Weights of a small image FSQ autoencoder.
Model: 7.35M parameters, 32-pixel images, encoder moe expert_choice, encoder num experts 8, encoder layers 6, encoder width 256, decoder activation gelu, decoder widths [48, 96, 144, 192].
Rows from block 5 of the decoder of a small image FSQ autoencoder, named by matrix and row number. Rows with one number belong to one channel. Each number is 128 + 24 x the weight over its row's rms, rounded and kept within 0 to 255. All counts start at 0. Numbers have three digits each.
After each channel's rows are labels from the 100 images, of 14848, where the channel reaches its highest value: "responds to" is what is common among them. Only what is clearly more common there than usual is listed. The data: pen-drawn characters of a made-up script with 800 signs. In brackets: how many of the 100, against the usual share in percent.
# convs0: first 3x3 conv (decoder.decb.1.1.convs.0.weight, 96x96x3x3, each kernel summed), inputs 0-95
# convs1: second 3x3 conv (decoder.decb.1.1.convs.1.weight, 96x96x3x3, transposed, each kernel summed), outputs 0-95

convs0.37:133148125172116157165125106116128112097143128145106157155102128151114113085090104160123154129110139144122123075164135103128124132151116156105128114139105124087140131173158127150157150159204138129105117064156109141125150106143130095158141134117131124097163154139119069130106110129133122115
convs1.37:082110126132158122078109150108119085141126138142115125128129104157138136146156148130114105111111097104118193144136119138105143113140117083141100089125135126101117114088123140122148123111103092148098115144083118113142132137117104128098085065154116145101105108114144172144089152082125128173
responds to: only straight strokes (33 vs 15)

convs0.36:118097102109139151183132126084118168117170099109125108107089142148143133141126094095141129145128126097173118100117153124126148139145131136113104120111114172107119176165120129109158116153133135149154135166138090170131094108119137128084122155116126133088142147104125120103074070143131159120
convs1.36:169128127134142156137157145128141104149133149105111178115171119126136131141118124139099106098095179150095094154115100153098141136112114097158153150159153137130167129152110107120123096107150169094110114111126123139102135102121166072142116109173113113173173098154138154148165118131142133107
responds to: thin pen (62 vs 31.1)

convs0.60:125115110115132120127096109110124102081077128114141090149127138086169089070141138109136100171110090097151095094108089121122116169111149145139090105094155110107123132120124135099117132095108127149103110108156135150075140147143123096139117104138120146121109146141136071134134139101108111099
convs1.60:134165141153118164130157143113136119145128149156112149118088129171104147167152137136131138145109138129119159189140161202097169116133159132106140132131103095120167112122125111140125081138155122136129101118110145118119160120087124132109116098146092117119102114175105140105120140105144179172
responds to: thin pen (65 vs 31.1)

convs0.92:114111113109135156127139114134116128111085142114176090128146137161137147128166132116146142143133119123045126113118137147121121175127144118186119117186146130102135125126137144118140172092089124155124088172166169104137152131156128158151103137164139131141110092174134121131138135110130112100
convs1.92:164129145144063115128138106092129121130120101121122165130132146120114113180133142151126115192115137141144094181139104124111118081131132104116152088121142111141156153132144122150154083135106115127129138108136096162110119141124155111131096132139051077153129168115145136112150130136125163144
responds to: thin pen (71 vs 31.1)

convs0.0:146133139099175101134156147144152114188144160142155120150139125165160176164145127114116112133137115135111179142124165132167170122129130121130125116128115113127125117172160151156123182117096136121102126143096148132133142174188149136156138143118125118148153172100136144172117160105124135138
convs1.0:127121120128105119145182133086128115139117145131115149151142174115124089118132150131076141133134161111143038164140083113124134134103133132136159143135142169169149134131134108143171089161129153115157119115111150097114135118094160150123123114136121090163156118142123149087145101101111149118
responds to: thick pen (76 vs 31.3)

convs0.44:121125062081096148138107110106143105134166141120111083166140135126150084110117092096144107135109103117122086148092155110129147158132139114072123099094118116117123086139120123114125098119108138153117123111126124147148081140124129112110086099151150171092130109133151086083118117116142133145
convs1.44:109143162144154147128111135106121137159124151107131091112105105151134151149125160129134164102171156138133143141127172144096157101107136089143119156128100123093169148100094119136133140135194166133150100101107121091126167137114174083139131104143127138110126120074105101144109120103166102127
responds to: dark on light (79 vs 50.4)

convs0.74:101128077146116059116110105093113136175132136110111126108127127132121113140103153128104144120116111100141099151141119128014132140103142152153109130103119082162160152156117154120128109179111120118121133158109152122149122146116132135143120125150111096116125106135165100114127133103126137148
convs1.74:155155160143160111102150163154122131147125155173140098130115152130106115106107103116116151077125157120138123141094131134156149121098113158110095127140130149133137121109128161109141132098109119127136112119123097103159127127160106077133114094144108140110215135143066132145096151074110138120
responds to: thick pen (68 vs 31.3)

convs0.54:097146084158122108129106124082118066116102135148163128116135130133117125081145136128138127132145150107083132116151107117132090132121123119159098113190129134124119097059142163134171103074144153150095123127123093084116116128108134102143105127121139120109148123118087115118143104153141092122
convs1.54:124160178157104104165158115121104176125090145149109115165124108116119164136143140131116179144106127126110066144094077113114104167127124156096144110078124121158151141138154109151089123152084120125162135131135155133130124131099137131122125168162099110131138142145136164109145151117161120127
responds to: thin pen (63 vs 31.1)

convs0.79:135144121121142136106087097131116141059151104157087105115088111164144114071132124130160086147108120103131110104128108116133085193123111161117128180150122117100111153098123150168105123133147120112120122093140132098107102098129118098133125117100155118118128118132118099134108075106116114138
convs1.79:129140098133151145105193094126145111154157139125140102140105146155123140126134096131067131116128124119139139157138125128119177153103168121108109091100159117114156111092104142120090145101166115136078166144174092085105147140111131146093128098112112113108129122123128129149158160150118157162
responds to: dark on light (84 vs 50.4)

convs0.34:136142111104120159103143149138143135109135109156083104138159119109153095118162111130120130153137115084134086045103104093123122162112125137115088145135167111125132101145058164119101141159104105121100120107100157125119085113111119121177121127133155169133150145133124105118121112147129143112
convs1.34:103130123081115082152158154161132140108153126107144132122149125084103158126136127121099135098127135121099130116088100149128108106056131109105128127159081071092142138083117146105125135076140134131138135097119128095099142122125193112102124127136091081108127146109133134153129126137123130115
responds to: dark on light (100 vs 50.4)

convs0.78:116117135100099215115120113110153136115129130114133138104141114142136174156092160121086117112109124127116169091125133142132175096116113135124116138090121083118099118128090123104125058135107124105125118155132144157117123126079102132120104127127166137128142082127145148114118164161129147165
convs1.78:081132134104127154155128112104165078121145139149158099126087112108166086144141123136095117138142129146123093117156104091155169153105130119117116158112119134110120142105121158172134144155172120127131123123143152086131130136099113085081149115134142133131106098113161207129107114131135147153
responds to: thick pen (72 vs 31.3)

convs0.5:133097129135132123165137125116137165140132093130091111132119099138130133142179097125127117130121113091157113128125137113125169105147144137072164131112125131106113159137114121183136112135141110114217124131140069141116132141119124146106131172116134137089133153129170105084084165133128167127
convs1.5:098142170147147132107158121112096070117103155155167124133100170129152124178094177103116139145128156133110133148129093146106100140116108150156125120113146116148149114121140121132098119140056112095112126111147179141120124112129156112174110137129119102150127092169115128136151092145157120113
responds to: four strokes (51 vs 22.9)

convs0.63:135119149128116128076100121181120103107093114135165125144111123146111129133092059152142138120112141116167150135121125130134092124090130129126097121167133117145127151124140112094118149172119128121143162121131206078127141119131122069149134120128133129152109118135133148152143118114155054122
convs1.63:161118137191130156145137134092108150106151143124125130138128171082142122147149145119128184143136147127128091136138116108117138146129149148138114122089178140178159096102132150186108126104115145137158129111175090167160120166164163155124111138112121137137144138159121104132138130156137163115
responds to: thin pen (74 vs 31.1)

convs0.50:138110148161171141139123083112127145116128120174108131146127152148071110099067124102125086160139160128131144138130088149126088207114095143100113160098137124126139131105137130122116139141151131141056096147129147138140135112112112118098152117119170154126143099140111121126113142149108130129
convs1.50:123156132152156084137156145120117126142160165143112132141090143123145147112168167129092180133144140094139136117123111081149133103106138161100133132079156163135114104097151166165112107122055135108157167111167100151116140150128129138112081138116111139121127140137112147141100135112120141102
responds to: four strokes (47 vs 22.9)

convs0.65:100129116098125132078142145202149134091155138119136123118171133149105147167107127130139124104138085118118156083105122137111128120113128126129073120120114093115115137127099156129105106143087089143099110154102105130133100128111095115118114129111092120123103099106168143168161177168156127146
convs1.65:121118106149091166195158094088147130070158137129126121122113134087143096151133120114136166149142150148126053132157146118150152149120112139115121146141122146154163133131136165152114123105154115144167130094151159116127129132099151110121157146135118113163125105148157160104130084136155150130
responds to: thick pen (75 vs 31.3)

convs0.28:127135070082128133106130116122145138138104124103108102160096163160135099093102113139128086133128095112135102169110159150130085135110134174141124150135111106089121104146130136134132093088173131125138141118135118157156097120086124106087117152103108177061133114099109117108127126119135135113
convs1.28:119101082115143102158117116112090159126152162126159111093083132133093120133121134132100130117124077133114117122103096107111144132120105105100127154146125136156145166116125149123105136124104084061097132129116152130107166111153154125095161118112167105177135147175147138076139098109130145121
responds to: dark on light (88 vs 50.4)